config.toml
arch = "resnet_bottleneck"
model = "image classifier"
dataset = "larger renderings of crowded toy scenes"
train_examples = 90422
image_size = 32
crop_scale_min = 1
horizontal_flip = false
color_jitter = 0.1
cutout = 0.25
targets = ["count"]
num_classes = 7
norm = "batchnorm"
activation = "relu"
drop_path = 0.1
depths = [2, 4, 4]
kernel_size = 3
stem = "single"
avg_pool_shortcut = false
dropout = 0.1
widths = [256, 512, 1024]
loss = "cross_entropy"
init = "kaiming_normal"
residual_init = "zero_last"
optimizer = "muon"
muon_scale = "original"
lr = 0.018
momentum = 0.95
nesterov = true
orthogonalizer = "newton_schulz_5"
adamw_lr_other_params = 0.0027
grad_clip = 1.0
steps = 6200
batch_size = 256
epochs = 17.6
lr_schedule = "step"
warmup_steps = 180
weight_decay = 0.01
adamw_weight_decay_other_params = 0.01
Rows from block 4 of a small image classifier, named by matrix and row number. Rows with one number belong to one channel. Each number is 128 + 32 x the weight over its row's rms, rounded and kept within 0 to 255. All counts start at 0. Numbers have three digits each.
After each channel's rows are labels from the 100 images, of 14848, where the channel reaches its highest value: "strongest on" is what is common among them. Only what is clearly more common there than usual is listed. The data: larger renderings of crowded toy scenes.
# convs1: 3x3 conv (model.blocks.4.convs.1.weight, 128x128x3x3, each kernel summed), inputs 0-63
# convs2: expand pointwise conv (model.blocks.4.convs.2.weight, 512x128x1x1, transposed), outputs 0-73

convs1.36:128100160136144053104099068130128144139137072167146151070131086097166154153068159173126104102107159141118106115108093122100159134114117089124112158112111057064152167102113160165131174093157067
convs2.36:178095112134091090108189140127153122129069108114129145099103127090096075124112121088121122178101051107129096144120169103146103138081172096103120117124171147126063167111111120153184120131093078187131176087098125133134076135
strongest on: light from behind the scene

convs1.24:137047147106156162104104129098088143166140156183131136169105115150139180154155157143154102115155118115164140169106132111057120158155108122132154114083108168180130132130211149109102176123141115
convs2.24:146137099082120160146116083131144084096105133159140110105116160119136134098104124124126141113097183109138139125102196165155166131131111150109123106113172112114131080111133106128111100116106171124126117040134150080142229206
strongest on: mushroom; tree

convs1.96:138158109160140092136129132152083117131161174164077132142088109145154113153122084131090120181125112158147114126151203111171157152087092080219130117137157223148165102174097106110188158136109176
convs2.96:128126138104192156155145102114126093146099154075139132087175101103120181119117133068146133171117147175120133144097095140119179116117147104079103121125074151096144121116093122144111152110152224135127135142138142094094183114
strongest on: dumbbell

convs1.62:171084043146024090067116135172095115118126116103115130195129069115119168108093134094109117115148113113093108151142128090156156121121134208157161107138096156119117153087097149130105153099098146
convs2.62:119110101125173099110127151130189096156160114120120103162123111117148124128164134170131118106092128159096124114123167159111097122089116177107175119139163135106130094181074114140140142119201053119142133182179137069092134121
strongest on: umbrella

convs1.12:106081103171087114114081113155108105111104119134117121157139138173139145090165110109121132082150113120106214108186149129182102127161127099119198121191100143124086143086164149073089129117077123
convs2.12:175130158122097076122158139130180066036149082107109139136127162164147097128098091113143114195131102094136138149125086124155148135126107100135121134138084154141117083115118125137156154117162124129111147087076123047150113107
strongest on: light from the right; umbrella; mushroom

convs1.2:126054113109105109137118079109138115117090138140149055116122093209103163119137145074138085055118156140135099091181178072100147138158147143077170133117141137083094117159079107075085135157121114
convs2.2:096123160149153106125124105139126083142154056141153170164135154156153174131133174151123120116084127083144107128119165132127084128081096079136058157106242138121102177214077125126150116106159108148130106145107136147146077098
strongest on: mushroom

convs1.50:103131149088106175092096163124106172110145080134197187149095134091187091150141108108155177146135156176171126114152194138109171133202119093151097139100147159144142090097197120135132089134128151
convs2.50:154127115143116175141175110133203026213145139080141125136109088159156108136069125165135156125109165149093129099116188161110181105145101149113144138119134089113148169130200151128177133139112151130114154113151124108122109149
strongest on: light from behind the camera

convs1.17:160142128123181087178124103084143113133146114086050094131107171144107103104132151091138176111118136108109122135091110127136128187098138157191098113121130107058077110121092098127127070146126127
convs2.17:115157110129100124114168137117115074068108152124141153127127153086142071136081119136125110181150109193116125122132168062137121134110180140155133109153150148101135126067111121121174139143113103151120113121210132140117103020
strongest on: tree; lamp

convs1.70:138095108178112139153089092169101120130147158201095068153144129179145181128129108122116161171150081153145129103138151145150139132108172112161167145084148200156135167161081114153161063185150106
convs2.70:130118117146156140129131155151112104089037155127114094126130112102079156139141126177152146143118171113130103124132177059096156101091162172123100124136187094165084126113129137128085155104154081124133157124159135141150112185
strongest on: tree; largest object: tree

convs1.49:097082076128058110129077084169097177157145172151135093148130156111170173119157123134108125133181087149107091149151152110178139096085083058131116121175106201117162147130154107104103165158104108
convs2.49:122147109113125111147061155125119103110110128112122152135075135146071106124079124142121141190116180110094125154129138131118154151081158118126106108149113113128131081111205151132174101122167074039155134141112149171162169164
strongest on: umbrella; car

convs1.108:086095102117109142182108134073087109168149166133130074101113160122079116131126137127122160129122058071154131132047113110138095124094128113121108119055169126092086089100138108164068115096093084
convs2.108:186090122100075156128160122153126132144127153158115121125182120164128098145147113143140144185130136155118135092129119108137116149061155063116095132131155168118100180104093148134131133138129187086128152139139158077143092062
strongest on: hammer

convs1.37:144080158098085101109167137102126153088110133086091123098139091097075172098121115136103111112101107120117090079098128120066136127102100108078047034107111148092159103089116107167144118107121063
convs2.37:134125117162133135122105167169047113164164154146122121088055122152127089121129132081149115144161148092134161143138152099128147135146130196109115124126124067135157101181104123125145158124107156144132089145128151190104163135
strongest on: light from behind the scene

convs1.57:165120162124153106124182126140083085116139094076116174123116154151121101153133153087122148207157121139145177055113136138109127148135114069074117091064199086058177098170078158126153117087162120
convs2.57:083116132113151180106138161124181174134090121107117150078087130149153111129094105171117146096153167159095127141118200150144134140092139109156085127150061134132090161175159133145123147126129108168111123091144138182129069083
strongest on: hammer

convs1.1:155136110136163133106132128183131135113180115059170121102125082125131212117092127192110130103160134147141125102108125151133144135103092165068181087140106168177140143118109153048164100119132105
convs2.1:113145163142089099136184123157170106109168104129132083158144088122159153138141128206135133114149149101132122113155129099136157129076176130128128150165128131106098089140140134136116120089130095121101114134168128135110095053
strongest on: tree

convs1.6:126143126125156202160164173173163130128127134120101113069124166180117111165146121133131152103127138099131179074180095169145137199194180149120120135102180121203094131116106143177092127120107156
convs2.6:122151137156129111133228138120113139149115142102122095194140127136183126133094139110138184179118156153152125168149106138135150102143227104133098122153151181125151168040138108121175139111143120130127105077137110092126132191
strongest on: hammer; count: six

convs1.109:108104188109156212152157089130105119120118156121145150102133144155156102190148086122097120150049102131171136125154173181111108127096131108137147192114169126156130129072089137113097090109131085
convs2.109:195122118170144136162150098101181093164068122134153115162028111112134172135107131162138098109126191157076132157127145149145128142121177191125050135131134180118130131086150120120097137126141132113144143100087091112130154111
strongest on: dumbbell

convs1.42:169108086145128102109093135114187082112127121116155128165154166075102177148130130151138136146166079112138105073166129142115139153088152105139106079142058107088187096171093115182129115080115095
convs2.42:121179102108159120140155137101146197158148125125131116115135120081102149119112125179134131129122052061156111148130168149129142129123135122119104149127159152092142156184140122136127129142117123122125138232145136149166095161
strongest on: light from behind the camera

convs1.105:133092112146113075156086128162159113107181146121102113079166141142161145121057110093132150107128169109084155159158105151158116109148142150116118107157136146105108198095171116103121155134135090
convs2.105:175118192148172102135133127132202158094140114168098176112131089142173151125112105123131116139115113182120176162104135082112084127168150111129047108130123173166129119096146131147131135124105109150117142080092147095090174112
strongest on: car

convs1.94:165081155116045132092174165122162119159104151121044133134183087092149159113120102169171127096107095143142127135107112177117169119114131125159085117114136147121161129193085155127130067090145139
convs2.94:153095117123122161110141116122073097161192119123127099088156113080096182119095135132108133147104136104135108133135113176130128133075139103125098132123207095100129226095090152125174098158130156074143117067132129069149126107
strongest on: ladder

convs1.112:159125117097102115159085192187099087129148078121092107108130124131119137112073145070115124139179105132118117165082106172110131141129141130142128108126145138115107081120037137121090065154125082
convs2.112:100122084139132113146134124127092104174179156111129114154144121133140140125091158172108134173143149084160085085134120130137061122184112138111135131131181159138067114137156142127145134148095116123128161105122123175097055170
strongest on: mushroom; umbrella

convs1.110:150020117050099130173133153104159112119134200088163151191144107128141130105109131124137174133159161124133150134141129121077146102171143129154184104081139155121078107141152128098158210148126140
convs2.110:133110139140094084121143127121055127058106120088129134142108128139131195127121154164143137144120168139129103110124184077120166136108192171097151152113150154122079123065150142123069161107122204096117115156137109166135118128
strongest on: mushroom

convs1.9:101076119110047078182133099176111152158113133148105077082087152150111203132153098115105054102137067127107085094195121085136104204148116091077104130181118092126152131144105099163105102146120072
convs2.9:103116130144181123114207131126057186165132134121135159147150143124140144128141113193146115136106081129139164134150140084130091118043211128164166109128101091121180023146100124131046146093157124037132104121087118167164107135
strongest on: tree; mushroom; largest object: tree

convs1.59:095092081119126104132081113167159156151150156095118123105112118099143116108111108113133098144126117103125167137109128157092146122095133049132131125131143144177178123138086126150138175137113115
convs2.59:154151111144114111138142135139233099191093168120099076124127140164059101138120111145136135107114150093085116144129099129144113146131117073096091110135083182118091186109100153118156135128153143030123160109081121120106058156
strongest on: truck

convs1.124:090178142143148100121139175128103138202114132203155149091107132137143104158143097121137177128106112126135152145132081118136087143130114134111137197121147100114069107121103126118116109135115177
convs2.124:113114112122111196109064194112094198175133154133124117074064094121069162127137098114116108153132071119128142116133110148125121142156100159132129176131215168110113125162166121130110150181149137124140101089103143214162124207
strongest on: tree

convs1.72:142104149077156109111086166075159125130070116078161152101125116112154051119108152154139139085099157099097158080143133167079124147144129030139113075140120079146076138101161158139133118157163132
convs2.72:172083119162108118145180115122128124150123068102156090114168138118209160135158136085145098121095162133127139123110209081128061155026144113083143086122127162125110118174112103124109166170141131151127129174096138136141210192
strongest on: count: six; airplane

convs1.78:103158114109123172111119164139100131116151123116185132174116104114149121121118127152134071127154131116124134133167109039115133144114137098182114122121075151255085108162130149151120115187118187
convs2.78:167137112158144150151104145117073067121117122187134117118131089130112133118110137133112142121147164163110150120153112113143179116128255124134124145149131109138063091091157129127094141128130089153124137171137138113103202142
strongest on: ice cream

convs1.98:114072139104156075101173148125102099165147154149134127081127126129176142121149100135137154187124111112113175131107100173068157148094116175169114116084109123075109112121081133184129091114141085
convs2.98:142132172186114158092128128132157081082188137159122179174097123180111132135124153123133101091119149156103153135111172071116119132110122100167088101106147163127098093106186145107127119140101161177111086084056136107188148163
strongest on: hammer

convs1.100:132036156122164139181116160231126142154130165160117114150169194191164143142130179125147103159162202148150131076155113169127147097109121119075124169134106150160169118125111141124096104153156095
convs2.100:134141036101145110129110113129176205162109129148126142120101150111164145140096162130160119163103229136157152109129094099134119112137134162173100130131092127113109138161109120128117140077105114138128107177174137058110161221
strongest on: mushroom

convs1.13:147098102138136144164153106114198058144108086152199156107098129120116097137113128110140171148115133095150159065129106160077127147133108140161108121143112121249159146105064130184182070089153146
convs2.13:158114117132109126106136090129238068140183055084106139142150110169125108129104141170131144146097108097135090144152136112108139141175255139126070093133172124094121179125141108121156113111106099170138111114071159091170036169
strongest on: bottle

convs1.118:129107149072192098137138116079105113154117107131115115156128117156120095162108133120091086132124159105140157141045179133147154054136158097135055102121117138078068187131094131106132095184122125
convs2.118:150103090151122148138186111108130108133139178095110153125064104143158122144111103057108132130124170125123122088126132110132180111075096098065121109150146163172115143136104132126126137115086156089126085155153141144107199109
strongest on: light from the right; dumbbell

convs1.11:188080085175167173079197132203086140087116128118163130088075132119122092122131083130106118139124106093122131168128103059164153124148095118102169092117108111171114127136179176196074119122126122
convs2.11:113136132152154096104093122136141055187181081096151108151115095174098172113089139161146116148122153137119133143107206111127180118132085138178145122117103169124082171118129131121093152113164115129127143146097142102124190147
strongest on: count: six

convs1.35:169193169092156075110100117136161149115134068104171211104138086099080122140145174097120140099149166121126105106097096114163101088161120078060080152170114157143125128146150116128147163074115128
convs2.35:177096158110111134101130116121205126142125115100143081164129083147146102119068119100120118063146110176091159108113111124140131136158168153136116145126095125166075112115102123125179173144159122139144082152125123164078150198
strongest on: light from the right

convs1.91:157084092108095104112107129125140042150149121112195103108132165135129202113094102138128116202139102080094123118074121156070119114141108137108156135100147072159216163103121156144078115133192123
convs2.91:146122059112122150128108150124181111110122130106107098107133124142130097105152162123118109114076118152166128158145154185124103125064090104150119092100107196141136213084166118121127103090111078124137102078058120053109198081
strongest on: car